config.toml
spec_augment = true
num_classes = [71, 12]
kernel_size = 3
loss = "cross_entropy"
eps = 1e-08
epochs = 81.1
final_lr_fraction = 0.05
Rows from block 7, named by matrix and row number. Each number is 500 + 25 x the weight over its row's rms, rounded and kept within 0 to 999. All counts start at 0. Numbers have three digits each. After the name is the row's rms in percent of the matrix's.
# conv: pointwise conv (model.blocks.7.conv.weight, 256x256x1), inputs 172-255
conv.0 093:510492505484467486481489504546489543492525495497485434504468475497514486508477517451465479512504485444518478468507510519483529459491530470521466513505490473526524527513501525501475497510501528507587523516528500498493520492502427430510567493507549459531
conv.1 095:497511518505524467489500479516491497518493488492538465492521484460477474515497506507511467506482513498508518516493499501512485483452503485496493514468502493510501494518504494518436467549516465509490543479527456471478477542454504476487464488517486417491
conv.2 097:472474545515502475496494510530503507505534481476536477491514482472490518472487488505509506515491496505477457499514499538517496464467505535522487498508495505493510482465486519540477499511522489511475494537499537500509517460437544519491542528454542469527
conv.3 086:500485501500506477451487493551506510470514510531484494517495512498505549508485479517507486519479503502528488533515510540523488489529485483474472503507518508496452516469470529500482474481494483510515510467505494530547484488484474499476510534575495495481
conv.4 099:476502511513509505489495505512496466475465461515484503472553555507520512513534487451458513493500487497495448472477513466503494505459514517483500506512492467511532521487490494492517535503514501482516492464489478456496534495468490478502505521465498481495
conv.7 100:490534471482512503491487499452482487474499524510548495507561482522453515517509514510466504449502514453508489520520495500485526454484507538472557540501528509507481486480493473483498465512490466512499506506469537494449458516517538464509562460494470566507
conv.8 113:468475528524498503495499476507499531477544516477480517510553512507542487504490527485469555489481509512496491526548520466495484490545544509492475484517487504490458526476490509534513474515513492480455510506475504455509492517505509513475499514480480513495
conv.9 108:501507486489502528536529531471509494455502471513462543472494490470454516455539525538462512510560487477485486525499519496491499541485518465508500498494512500550480498504459492503488493557480484488549526508526465496522456479524513484484467497512471513498
conv.10 097:479519536485508470470451488510487477472513500501497471488500503481478496467499478443524524504492563480512518534477501503504442547491468542529563509516517462467520495481508502485513484535509501489520500515475523523531505550525485495548516474499485473519
conv.11 094:522510483486469473530485541528463494468510517474536488503496460514474505483542540558493482480493533482536536518470483511520483511493501524472477505505484521485524469482491471491543491488513513503500486537451510505498487508487499533506501530515548466486
conv.12 105:468499478547502519514530464531496486486532517518496513499472493535506524477467511498466519484498508507470503490478504497502511545503496482513542484487503562452538483478523496562506494521522498524493539467496484524475476555522482538523514504552526498503
conv.13 099:533482491487439483553530506478490518515517481503475477533483464538479503502490532497491448516478497533519521524560486482488533501523495494540519515468499533485552513481500506524525473498523516512508517497513468504492510492479474495491494481510445471513
conv.14 083:452487533447479498465487528516491470504477472518494523528465491485521548513494487513501510484512508462467462522481499483479494526487527479467507499480514466534539499506493488504486545454461496489540505486484542486520454504484544490498542460518495479510
conv.15 099:507475487496537447492532506494517524518506476537518486502527469500532531540513497487520530505518502521508555519479514483489492457453513506536518491474479496511508479487484476491464510502533439508512497494473527504510490532528492510486508502462502466519
conv.17 108:469503464512472476509512516526516485472466484480525515453483465509532525505489474543514514518459556541512536512522503526502495485513555517477483512515500519500533462476484466516474458518529463480497526458481472459463497459472535515501461500513512492507
conv.19 097:509503518494497503459498509481482554479481478523517485541464531507502532530497530440502455477472520513530503534533531474496540496472533498506516536527484481509530460500498483509504477488482512484457477505512530463454491507490521560492504520474485541532
conv.20 101:503497480499503488443484493519518486512530517500511522497516479507494547547573488520513467533537489545520521503475472507516524496477541494508506465467509507496504537517528548462539449463478497489544522556523461523457517454482500518461534519484514446467
conv.21 092:534529471501556490495504488461520465528489547453490521471492510448481512503529501466489512550468515524504511525490535515511529502481528497508495521513489549514479458530485455523494492548479580512549484509529485492530522512484489485550545472464481460502
conv.22 106:449477486506482500508531505531503538513532483518464495513535488509520538487513505446491483545451529530473481520498489500473537452488462478515484496483531532490527494488489495516495504528481493455521462486495506494536539515479437509489478494460505545512
conv.23 097:492487474506538521484514474469536481480527494521470488522459511475508492520500541503483504510528525479523475534469463491501554495476500534518507498496462493519509485519511486491448509489561465533504506498539519541502518544513532535491483467503570518490
conv.25 103:520486512502496454487477517509505508495487493506470504500535477519491512465574513488515508472446476529475500557527479490521503505434499474527520496520530518497493505480529477525547487497505522492498493485534557489504496502510444527487515535481499483458
conv.26 097:523508529501494436485479480491528541532554490503486462476499505505511537491458515489449489502518462477505485482500525507508474462499494461503468505478483504508494485502497503477473489512521487505479492529480462497529469495516482472449505502454479493498
conv.27 099:501480501466449509526498513526482503512493529507433496474534505472524470511489485453536499519467515513484522475521496503503482516500517524490522467509516520481468505503439473489499493510547497501489535487508488511546549497451507491522485491516541522501
conv.28 093:469555466528519511519547501491510477504466533493490476544527549488500496431437523489544529496496558514477494457508510488464516488510485494488517494512445521510508489538513506436489440514507502494484516546560498460496485463505509528521492464521532474492
conv.30 099:500515478511497507504462512521511468475489455525514448521505463528511514518534514479456500531452480521512503458494550468464529553536483520486480512479495546461468502503485514523508550471461497517500485521491521523488505505498486479504502499497515483525
conv.32 109:503525536479554460519489480511493503468524519577509498518521513489537524486495496503442501476473496508558517507484542495492480489434503475493503485513524470486488487482523494517565546499476519498476501537515508469502469515476490481490536539452483498489
conv.33 099:497441548502493509471469522517533544527504519497527568480484554516513528518482513540537519430499479503523500476467479531475509500497509537503484482516524494482500502462467500543465501500491468476497519473491459498489520519495483482501503471477535523513
conv.34 083:520492499485492486555492490502517489521505500499472477544536519524523514522495492538477542501484511508527515498505510562499499495464536541509490513501501523534502554531515493538493511528527475551510524537508489484538529556449491478508523408450518479506
conv.35 102:519537502477478493525543466516452515506445522520474480534551511496476510497525478474520477532480499506486489507481498478478454544512534482453463496506500444503502492449443512512459498504483461557479519497460495511502502511512505476533508499484544513540
conv.36 102:456532523488491491510507498525507488475482514483501493538498511481521497508486472498477502497557522528530496522485532482516482519518433494478512497467469489500518538465491501506499458483495506546539508506487491485505500475523531478470491473548512475557
conv.37 106:478471484518502493521518491502482459489477492522495497504540537498519495511519503501466462484468533515463485525514490536529520478574487495491511454515497505506485522500523520438559459485560478519496528537473455464465551519550490547505489492494525501524
conv.38 101:515547500525504532457467496496512465488513488517477522490546462512470486467522520467493505478498473522509506496449480477478484505460490538488515495464512447504503522488499500530532501497472509500503529532512487482533513467503541523524502480515533457464
conv.39 112:502558463491505526542522471495497504500489555479479465519507521471476503495494466495520523495547448501513520525503427543472511483424529478472503450530512516497521520485506499519483473538496522485448490525517483526525501520511504438516531481473492485505
conv.40 104:508492491485466475539498496477509531515472491472479515463459599482492505475525477463479474485468526541434476510489513498469488501513484552521509547507477503495529492478490479509512467475524506469489513528504472516493486501503493473513538487488488520520
conv.41 113:499510478497499514476513502486472436482507487499473518575485504488548495483493479526499587475480521468485481514525511545504484532496511511495537511506498550509515486514458476509506531543491528479485540476504502555523502498508516480491471476478457482493
conv.42 102:492512485521517533499520502478536490462514499504425483510472479507524446493500552503535503462504522506496469502490534490426514438563512500528499517494488477494480455515508516468499466512527568517536486519536494495508479506515533518484461503503537471478
conv.43 095:498554471540490472473526493517535466478492527453520542501512436510491464477531550486517423500493510518514452471513507461487482475453529470534470492514476526527485517490521470483487519502485506482469475535506475472501538508458493502535491507501477520461
conv.44 101:456500493497437551531483523517482541511513471506520499513511491520469499505507437468505520534532511462496452513511521529526490513504493476480508501474523501468487536517541476506530512521502508463485504521439511502538499502484470496518523468489459511492
conv.45 103:465494490436485523518539483434529450528510509480453474520471491498478485534471485519580509491521478535467500456559499543518524527515493493492453471512506518495466524458513501535483494500513530481472468458510454471525482475492513518494528467546498494523
conv.46 099:525506516488553522486536497513524484514511480480497480500513533482513534464496492515538504519487476456497459472510471470518517499493512445538456525481502541469432505505503491519534554536514487505497511469517509488479506487475465498529513492506518452518
conv.47 101:504490517492479521445535473454466497508537498459542490480467483506522529508495486462510484472493522472477537498485484503517542504479522492454503520494521460429444481541493543473483509460500475514509487498503581512493501502487502501513495539490474471449
conv.48 101:481501548526503506496514515518493501470497484509504537491489523458516476510528518487532476485507448489498508459507517542471479504464508511449459514505503523480470504473475556454496520481532522506503504506496536497502497513487507551529510495547509459468
conv.49 095:542483469507504498480501461473487490480516522491500495497479525509513492464499533511490489544496493503496481538552486504492491521493520473492519492508501508484446505471502494527507494480539489494492535545476524554529457520475552515511497525489524481476
conv.51 099:548501480503518466494498512486471518499509523496478532491503544436536482537512470496489464534436510510520513487499499529541506492509509510502456452468432534477468487505492483486520513519532446545460540512481512481511566500472475548480478487538505512472
conv.52 098:485498521461491510464510474481527493509493494493533462480488501532496468482479480477517506491504509485521502487504430464490505518482510481529471499512475480471505500506486467473475547490499477516481499500581517468485507503496497465487521518533464496502
conv.53 087:527491510472443491512473521492538498479519478513504511491548503511501512507508533511511462503467480478502512450452474450478489533507505488532544499527520520486502505443482480510486513497520525525458469465556508433524547471469511517496535535508464468531
conv.54 097:460509570496499492494504503473503523519453474483490479478504540539464472474488543500521520475526535537500503470485522541465495459465500506479476491474495485526533526497465476513523513466525471503488525525475516530487511556522518512499502478488515495514
conv.55 108:540532457524511521457515489505433525518462508492498487493546483475463490499489475490563492502468507537507465480536517505530509465495492478481509506522526477473494536502503488512481468541481488475503482497499464520479484501492526488505496495489467520523
conv.56 096:471476503516511512477518531527530511514480515477468524497523499487462476547515437486481493515451442479494526469484489485514479509531538454495503520532508474525522507456520533475497488454496486514507509493465530502508538486493518487470489508491528506445
conv.57 089:485537487529485513551476474489509485507484511518510503515521531505526531500497482483472474499479533504519502515489503496505480443509505501501511536503496503486495529475501462515470470487509469491497522541491510459525511476478504519479481520515492512545
conv.58 104:457520480498513518492474510493501507492488493492481516471531476493489509524516467491541539527495518506499501522519510506527523449542473488520537505519510462462485505481472516519488518533515458472487489491485519429508453504466521477515539447491501452493
conv.61 089:492466495455485497484473503498496504514515488498528482464473501455509511512489511485487507489509472500507500465521470477515520510542535458481497516434511532457520468535535529497513440499479519532496535494515531469530466483494484470549512523537543498490
conv.63 092:494503519476485454488502531476502469444537470506555465479509502463531457472523469544493475514544485504550498532516524522504503512478505508493518504538458493459528496536459555508502526478489508505489530461494505490505524488480466506446523465496537463528
conv.64 100:445476504516493524512519510524479494489492524515487486497491486511529513534509528498509461476490538496517514507489511518526473495515546453506481488524523521473485503483493520541480502485495472486423494528500460462504485433519544550469465504485492479510
conv.65 090:460488482513508450492511514470515495482493510487525507525457480532556474496489439511513499456512487467504528509500501469449496517499485524513528472474470510476502477563562518534540474494515470522460592511514498488504468509484494475518447536509471445517
conv.66 099:489509496511466511503469514540520476468479509520458527519455462484500524479514529485474493521475510495505518465536504494498491496506489493486477494495528507496480470452504516558522482498521503522494479524480511579511492492487506500499458506491487469514
conv.67 106:439502532475503540476507513464546519489483448540535512492517464483502511489480529467486498525467504555537501494520497466506511489491521523509484530540502495472505504516490488485496536490532477516522554502482487498500507497498518464486501519487491507498
conv.68 096:504557501523470495482508496521517525471524509526544475502492482513455513475507480500470538489489506501499481506522520481497508521551473447516476483557467487467475495456435499504524425488532526491494520442488475485527504533580513511464525485508476540495
conv.69 098:481485495512492542496538506505539511482531525474460535477491433465492509524520517461538533462512482480512514468511499491525527484496446559480480485487549494490478473466472529508512478473521509566486503505532513506456514518493475526494518499467515483478
conv.72 089:489456537486506502495467505507509515519535486494502501515526496497484511569500543478525465495456489491486484526478507539468488522497455508461517520448480475486531548476430542468516500523461499555546496504471505474475502501501488494505485523504454508516
conv.73 096:480468503512549532538515522531544525507486516486480514490512486496507530475503455545505499522479472490549526489529460508529507527444478502526511518463507468505491509542463477509458457498525518511543495527523513495474498483532517500497459470506467517501
conv.74 101:479508495500475458461496497494499460512501525539472495498509527482509468546470493523521495506469529486485472491513512540526475486477519514468522495534526527492512503472563498499506498510510500541526473513524506474478481519510485517500468515481473536542
conv.75 097:512517469502490460478505529505521513509464492500465471541514515471453507517487509515504458477494472476481489526517489453483488529497504500476503471517511466503513496529467477501480556501499487503513489498464503489475480489507468514496476439519505506500
conv.76 103:479505499501494482495514543504519475537459515486450515505427540489483501469509504503503527542462486479499531480484492531490517493501515508503482485518439501505491520473484501442500512511504486486485525499546511515500478527478551491514548463493481492512
conv.77 096:515456493465493481472521491512483518501525523541477463465447486501472459491506525511533471500525481518524479493499489549481503526534512479508497513490491469507483468476486460503476522541547512483536513502509511559500482462481493530487469480499501445429
conv.78 105:472469503529486453461476470478527519483502477500479455495510486522495515541488505531551479522484509521500503489527502488480561477472471497515490488516492502467483527485522506516477502482470515477471509486512478488508520471474491544502523467476482506514
conv.81 094:524503513504479520504545454525546531491493502451532508496504505521506516489523487504485462504494495519496556489470485467528514488523494511475500513526480547527504474512528476511492501486528479487475478515486446484483471506516526492511529524523516488459
conv.83 105:484537508485532468455516538499486467519511467508494491543545497467538509502498548516471469497481508477450507484517522475465491507472500462526496546502526475490472498472451485476491449465487500508511535503470490475501493483512509484527513519504473507468
conv.86 105:492530534524479525479492491496472479491529494494519496473490488520525527508492498512504446512483525535506507464466514521515484490486448468487498498511523500458498473509586483503498496424498498527531518528536486487490484538491490513490498463464494442503
conv.87 098:493507495528488471520522526497485480516553501523481533491497565485489536495525477509535504456506516514443476479480490497459528479534522472503488497490507480501502485514515478517459480526502522536473493533526504497524545456504521524509486468488485494533
conv.88 099:519483478489453493474533474485467486513474492502477490481464516502531502519516536495560518484475469511541476496492509481510507512506473472499533508500470499508486501546503484498456505550516497500494494513490477483484493545542475505471480500483517471495
conv.89 094:490520552475487488501478529499486496500525490510496478521478494525494502541495485446508523550490522468548541503533478524479485504490487531507526522489493503567484478515456488500483500549527539495544479495492526552544513504448491501547468451559529453519
conv.90 104:487508545503513516462517512454554505510520520488519515469495472508521489519501512521445471500539498468462548477550540466481481493516459493484470511533454497511519503514494512545472486532462509492517509491488494494529527477538543440491468462480486504512
conv.91 112:479474514510528502501510478465492521530511470492467520477474508456564474498522529512494527493483471501516510481461484513466499487483547509541593506506519501508508516501528467489471473497520487466476517511538529493481499522484470500522475509469506531502
conv.92 091:520509489465493511489462529506495485466467485484482450447485500473492519480491573480497468500540493446492497490459510514463518504479494518549467512508473538495514484530490475557508491467538491507532503491472519548489524498499483469505468542515483511482
conv.93 101:550506516458489498467529497530493462485495505464492483497540501562501536516499523522522500516468481486498568508509517501463478520510471481519488528484510490516498534487473500478486447516489495524535506528525500523510501455477520501536481464522516524488
conv.94 087:490538473511467501458485491529508481513529513538450513511504518502499490505485524511479483486547488446433461496528483489497489487495511504506534533482501566499524520524508537484498477480542510528507526545464511484520495506539465502538520453529490489484
conv.95 090:515526496512461497489477526500527473533496535498500477497505496461510541490469490521490436489477506513521487512489507531474480523579480485503471496487472511501469500476473507481503483484463510516514499499493526499504459511529479495509525560477499501478
conv.96 107:489518488518482539520538490509502542471521496466469529490492492520528493491502524515475489511473467517514510487483515538494514480492520550506509486500471462505486487550493495512490462510536521544489489491539460567498462490478485491501478513546464435518
conv.97 101:474490443492478512525483481452494488504505490512487480495493496482510510473455535483506516486500514521504455475483454499503488498432476461500480564474550513487485457468469501502475468511489517497489522506483522512512524471448510485501482480482535500474
conv.99 106:468481510443541477515514524502475509513455509488527529468510547503508476452516572513490487472539500485473490508492518481485487485497449528543502469487483492494457539506551491465516515507503475516484502440511502519512514532499505508488491469493524498494
conv.100 090:516508493500531480509472525520492512498496472509531475534528456498474544484479499532504465465494512550505496496484507487486535492466501516520485502512503525511488488513489479485511497528565512514469502533458505533524483514506531523496529551502477508500
conv.102 098:539536526500517480497503477475492520502494504482442512469497516470502502537517502457548510490479492450522508516513512507480509525527510539489506507521539502487562476464553495477487452517505511536501507509456532537522464505485500513507493493491509479473
conv.103 080:495441443526506497518466507456492477495464513489519552520508488505518436498487487468476517498478518501505492496513495512452528532498457508500470511457488499500491472465536509493536495507567541492508473470526510515512502503525479546488464462490495481512
conv.105 109:479521477471496468479492518510494476491504562457445503506508529487500503503465510489545488526474479497512504481554521528463523476447492554492492467529496500496480505486571514524495469470515477506522463539533504519465503532468482524476501468507489495468
conv.107 104:485512479470520487544510506491513493485514489529509507497473503485496506474508501501520458512532491533476511533508483533473470516524494516466536530504492477522532486501525523508531468453503513498514553484498486469485504466491543476521504485479533554506
conv.108 103:501483519526504488508475482511557471489486502495543525497451532487452516548495479515520477500492483484500508474505532521467530496527463504519498517521447498529538542546475485471536519461480479483511519511467510500487472471551487475476570513462504504491
conv.109 098:486529515474476479484503514474508536507501497507432528522476511513524494510526485486557477485498499542509461464490489500466507508476456530562560472480494498527509515491509471508511510489500501485507475479530450443465547543523518496476545489519493505525
conv.110 107:500495485470443507531549491494518519467523502463561487485540522531511547515518473475491534495510487518513522466516466523487493480506493466482492526497478523479490492520500518501495508534535538446490476545498485548493491483470449500499463523482545481504
conv.111 095:502513464488502444497465520536476515473518480506506491499505507491498475479538495518468542504477453508527492486486545484504500404501523502472482531508505537508522480534519470538541529501504478489500493529511519513495484530514479515513483494444494471448
conv.114 098:497519484524466504467487522513499463476510528519451485490481517512494537507483483508519481486482510529475532504500459517511504487506507508516502482510516503529486491530501465485467504494536539493469467531529489521541503439469489528501514495450437530494
conv.117 112:524475468495517508551512497480471464497487525475461508518472521506494506512458499539484562511474557513513502495526523508497496538531512524521465479511509526475493491478525509487499503554490541501507470462529482482492470520484529480472555454497458503503
conv.118 108:562512490519449500494492495514489529506506497494479496471476521479488509460442512510478495483488474519471466520508486493513449495554535530478476524490479518455523453479469481454519488505465495511479515510499500513507505472448446447523479452554488461485
conv.119 097:453464455516530505500517500518509548521507538565528529530525505559477496505518529460486518512473524467502468480475526522477452529553526499511480477496486545484485500476468527537465523480477508500507509515492498491498536493494496486497533525509518482448
conv.122 103:560480492537544479508474501514505481518470449497508503469522515485512493474502509521492518455519491446465484504489516477491508519548500497477460505502523456490540482456485443499530500482523498484489552507481475477483463499496470481495497496513467476492
conv.123 103:469534502495462487482529503523474505481509501517452491498511530478504518450469475495478509466514466513511512528456503453465506492551508506470502529456467553533526524533522483470519443505506535521513535473494573471496473476479544556517491472498468510521
conv.124 097:525444458520461505498483507492508463509539488488490489493452493524471461501594531485488468505511476502465502479464485502511518492496524478529504497507480520495520512504515474493486469500487525498514458493482514495524501457522467508469500482451510515566
conv.125 094:484517530527568504451466511501485494517478476497528521464429512493475547480498494488483484539508507510501555548508512482519513550469495513521464509483524498507538488511516489490521522493495541472474473513479506509473507536495519474509491460527480526478
conv.126 108:498539505514511537517530472462507480470508495457505481546482533504538531504500498511517515502465513503504519497442502499456512491506480518528523500501502545526500514484447504453484486537505461483454486512443508496503496481499500490489491506484500495508
conv.127 103:511480516544459476467497463536479471509514474504535533486480527475554510498473513484471467512497478526478527498518487463509508455490507520512492531506480506532507496501479503491485535499505475464509505485448514528473483499500493524518475512513519460483
conv.130 101:528461502508511491500465527493500472533563542502522478538492529503485515512438500482464504520513447492507492506531562515453462489499530511508513525458510475526513488514446517504490497489470495516476491505473526523553501485466508538525500472486476483547
conv.131 088:518485487495568475533538491492491506488510494530509473547534488511522515540465459525474503449476525491532532498503529511481560498472525505510470484507512493525521519467485450502469505498502470490494483488523525519539507517528464520500490470510515519507
conv.132 088:484530525495519516490502499504497489505467514498520534477473425512534480508494466492522495534505517510535491515513463458456505532461511472490503511488516464491533507507530470497467528532497514488488555469509506507438481493489529478478534463488513441555
conv.135 110:501449501535513490537468502486509531462498469502524452506436547521503510527495534507477490547469497496507522434498504529521507541528442493531495458532497468499504469464458480503491505471485487530505449542536454529526514469508499487524507528496463474509
conv.136 099:523509455480492458492506510517515501449556481497496494563510529509502434536511493463485496502494507507499521503559533476513498474499516501528506546519467514498527515520462477494473516504567490461523505518536501492513507509494483504541476479507503506524
conv.137 105:517471518503479506531523473477518490491514517512467514513525497481466506460514485470478498525511466496536495500491517490470508518449465506511471547498440504496490489502519548470479477511498489496527512495484509484509527482495540473484507495501535583493
conv.138 097:504511519519505488484503500492518514526495459510485542499499508506537504474549494468489481541547506492469555510548482533473470502501510504505462529469472516472497450476500481481486524498495539503499516488466496503556489508508509542482489485474501555520
conv.139 091:466516521518475530542490434500505453505486516505529506502474481521483496523529509482475498515493504475512475506509475500466509469506501500497457497531492519476523490459508499522513526467509458470554510483463504491472493520497523503504523512463463484493
conv.141 095:528519513514538465464495528548498498497476560488515502504504564497509478488518488480506517509507470468497544498488513501491503491499481488516483494533452491488471507510470440536518489473458483495484528554522507447510495512553502504499501510468489523461
conv.142 100:482486453499489519508503536539485495518463511529489488496461542516520504504519511511493479469483549534529518523501498521477488461451499484504519509481510455465468512451494445468483479501517478518526523491551492511541465546482552498497507515481536521479
conv.143 099:502508503468483508517521501527493508498548488502508531524485544505507538494512511501525465514494488460467554473510501463450497482503488519491508488490500496500477522518509462528477505540511529497512527481503504495498492493511440484515536513467447467508
conv.145 095:490512508526493524500469513524508483454484527470486541497489554537504542475511522521494456509458487528519526453514511548491480504460490501511486471517560496473529456475439469498514520505475510549516481518465449470515541561498516539470507500481495486505
conv.146 101:475481483506546495496490480505497433471572450504505500484517475518485511504460451522513586475508487478497532470506535504475497494515493464485495504533476513528491486481475493469521478525510504505512512498475481488515510532483557530497496497498503517498
conv.147 105:504506489522483497481489472513541497468506507461558518535472464503458468496511560487514574547517482498484511550513515485549489482474509523454483515493512550515535480502478483497500502527461496470469519495474513548516513506540475514455496517478496513477
conv.149 103:487534547517462508469588491503502503504488505512508544528476492484487512508510506524539490494492535481497473462493522499493502501505513484480483532509472471516513479454495515513480532512485521491538466495521472455490496426466504507509496465481498507499
conv.151 106:541501521494512531505493484496483511525477535525483494541538547475497477523487532511482543504486465477512469534524475526481497560522507509522500518490483530513523506493475522475520489492480524495467467497472520531523495525479491503438466515528548525507
conv.152 101:532509479473492480481498514531525533491511551472497510519509472503514546509515489492477441530470507461487548489542497500489521480471476518498464497503446487486494499471475503500476559457551492495508457494539519494522504486533517464510472526494493490519
conv.153 096:470496493496477507500517524522474484480519450499492487473503464486522462495470474476515521467501523471487525492454503531540467499491489481525525499495473486515514488438479504479434487522482531494459497500507527493530468492520500493484502535488489547473
conv.154 097:479484527503536539500507506475504507487494483494521427505564505473499519529501469519485473534493530489522499469451440502477467489508480525499495499454509492493540454492506479479502494548526499522490519466499534544473516514455504485502513468488508506496
conv.155 099:451519489484505542540445468477516516491521486491527507481526548518460492497499539474462472488455532500505454479519492466453495428462513533553483486478480506530490462485461520494482555513538477512500535487504492515488507530496457536502469524506508519494
conv.156 112:469490496515469505486499519515525443490480502488487476466521467501461501499484479521459534478478467512500511567550492522509482534556476465495513477488482453493507502548490476564485494466514492473499498467477527485484521512506511475510512483519513505459
conv.157 098:495552545462493516542506473488507503480466491545507515464505485497481445474491503534438511520493508509487497487476558507496540520482482502504529504502498488493537516463502486523482483488444544494500481543456513521508526482453485468519530516512538460473
conv.158 105:461476531511512498420493503496485504491501537505488543497509503460470540520473491463525534484486518528481470507472484530522512529494477477522546486460509503519480481500485515486474431424496532498507508514482500475511528486496495492531485441522457526506
conv.159 088:518498511501440513486472532487535491500504504496547419503478505476501470488470507533466502540493483476492472469445514510468499494502513517496471513516527516495497491476536477498489546520478517488506510509502510459508526542486516498512493515498493484506
conv.160 094:512554524492486513524485475540507486511477501477524571485533594476507520470472469523466494531460508538490491488515532478515489498563518472477532525500485514496499490529507489503493492519538496496454499478483536510501546527472478531509463502504477554501
conv.161 093:494511507497495468466531498475528476500523466491511513514510553492464480533501506501516509502496481469472488507535480489471548527491557488484514493505543511504477502499507496506476505463512527502522477483504469527526485471501483507518541532473483490522
conv.162 099:516471484436497523513509508520539483510504497506551509481486511490517467500544487497468535492496513517482520456482466543509515474475524505493509524488502486521498531497472469527518529532534529540439488507519488524528501542525493478480503505507473497494
conv.163 087:474491458533524541477516463510489472538530439478472467486532513549503528518507477519508495477505538509511538518524450540539484536514510491522473507532461476483469502491493498506546475537477529504485500513488487528477499478526485488510508505466523499496
conv.164 091:508501520497501509477488472522507513507452489492473486509536521540538494479491476498460487499485518489486467529476510471489451539525492486459548547502461504501488496503494495467500485464505519450529485537514522563506510496502505460475525483474520521466
conv.165 104:497465504501512487566568481495478513499483507489509502514531501511482518464518500486454476545514525472497448511549508531519484509464428489489489520521523483483500498481480479476453549491528460493483487484446453483482442503470498471492546557475483461460
conv.166 082:492528530530509523494526501456551537520512513514498512512527508495456520526501505515505459498482469485494488476483546481494511477501529503511463532527540493490521485517451505442507488579496498499534524499542492499523491546518489518519519490474498479497
conv.167 097:482517447490482501475507497483484472540517536518549486463474541524527498515529503490488467474483525541526486500489508524482464452483526561556526540502451521472504499526469500544522512477522458463525502500475499506519507454505481511502496493474533536516
conv.170 104:479464517518476506523554492534517512532537492475434515500497554525513514529489500464537539497487451533481507501550525508516518480547506512522480423516508525463542519474448502520455486501505510503462517511515502518476471496482470497510506464458514498511
conv.171 095:518517519523489526484494543480512482493506524487534465507515505490518483502519500494507513488458490476505514493542463522441447495507446500516469486524534541500489538498530471510531498501506457527489513484536522509508492534450530477460498474479558515483
conv.172 106:533536495492436566496475489470487490530551526533505486461513563482537496491552499512476501496498466506498480492484507502505534521517490477535527488494498491541525498462511497559472493493450517514472534476516522491486471488503526528476492485466504444493
conv.173 095:473558463493507493494496506491496452503506519538517488522494507508522547515469534508482500470521496517486528527488476515540521505447515507534491466502475481517526508471510509479509531475519531478485491523535509514481541496533495499536480459525538457521
conv.174 100:510542492531511479501545494488506488480481505451510490508522515507461531541482517531513516491487544503518484484511467465494483495490505476503496503463516536530478466511470484494496507496460510491519490567512521499513454460548520502473496491466499472475
conv.176 101:491496521494481497476532492541475503555502460521496520496505556475518510502453535485515493492530495513491495499489504468462556472527489473532518530509492486506540467494505451514509495486492501440493501467501472537578479525514524525515460484539531493508
conv.177 104:493497513499492559509524495508460460477472481468494472538478530503536477505469499507468466528491511525505481445521493506500462506485496447508521522483512498512487527508457449493497485510501489531482520534523483438524515503518487502494500479510534498509
conv.178 099:509498486482472503450499520507496501485526497451510511483508521499477479524468466482477523532501541474501504457518520537463491516517486493515520508488471464474456502491483502496483489518490497497535567478490480432495502520526486508482534464498486500528
conv.179 104:477487502502559474500514477534498531550538495471455490539509527477539502482461482485472473443529496482500462484484470480523506493509495495501487491463476491515449506514490461548515516533448498458470461454528490521519516503470522495520492509480521502519
conv.185 095:492516504530527536523452533485485441494512503517516468516519542482490516499516530451477478505489482515477494458488469492519487491461520531496503491453487523497462504475494494498493493519493490536525509502493519498480483535499504503480519508527533480517
conv.188 090:527459517464548513507483503524491500500495505536514488487499460501545502489540494484508476503508532515505492496531453501498518488495476538544475514491492443498485488487496507514509541500486545500512518479518478520517519487506544475527486484467508516520
conv.189 087:516531474478517459487522558491506532506547503485528477483490494498486498548533508496523500540459483450503490433503497517428478475480484506461481493454478516493525499493511522509436511518482515511506512450495513501498517511522472474447524474492516456486
conv.190 098:502478480492454489503478540492493494507477506535487503486457511491487480520473498548462530490509500528488534524494507468510480495546496492505498479503496511504482444484514456526488498527483503485468530480475523486463528469473515535503493507501461457536
conv.191 098:511513509497499524480503496504514494516491503516469509505482482527507505486524495492511511490554504464465534460549477496501499512485487500497515493488499521502470512486433483437505466524469537492448529463538512512498490558508477486486440505521514485505
conv.192 101:486495475461490487480525478511505496536466521525507468480504500507475517515513506578460552529499555486487520512513488527514482487491446500498480512534483462503495482485504505529507471472538509484486510533503490499502477489496482502550486546504484477497
conv.193 107:502467468516496498485464495520508521485495508504508509482489475505524531481463481545462507510483488502426484501539536538534491542480498476552475527511486520490495471448516498494466471501507496497545498478504468501473497472498492494480485503477486478450
conv.195 116:508486485465470490523521533515534505511496504468468494490470500534535476511480473490582496477508491508508515519537543498548502528492502543488466547491534470484504470522526494461481503507501479487469498446520434538470479551487522508489543462451499470467
conv.196 103:507471493484482539488526517518534484458530458461512505515481507549437512497484489519479518510482483468481501489474517507491494515497460468487565484516421478503505499483512540540484483482493489466470466525495479537507517524467490501467471508500519512511
conv.199 103:516488491510484541529522505538529568515483494525478505460498489519523534556475497474518517510508498479480493499499503508496476496501517499463527545480508481520483540506546550533469490496479524503449529537488502498544488507520514514507515547488489460496
conv.202 110:454511530532500499478537487462527513526453460568522485502551468489451510516508488512513444475470473463500544442492504517488498499508479512503466529476505511513502485465509483489511489493484445490516480487477457493487471470470522540507482501461526492478
conv.203 092:449502450481488471503482446562518500490492557456485482498491519487478463497542484538481521471497490433513468475530480510510475497467492464519465509486492517502516503536495493493489506488514462498484469501539481495499472471494551485506525481508524491486
conv.204 096:494536517505497500537494458508501484501529535483540462495481536525472467492493506507495497480510495495511456469513567537524449532512554474524519557496505496467485479516511486530452475531487495467468527533504497511505538494460478488492506530523452545543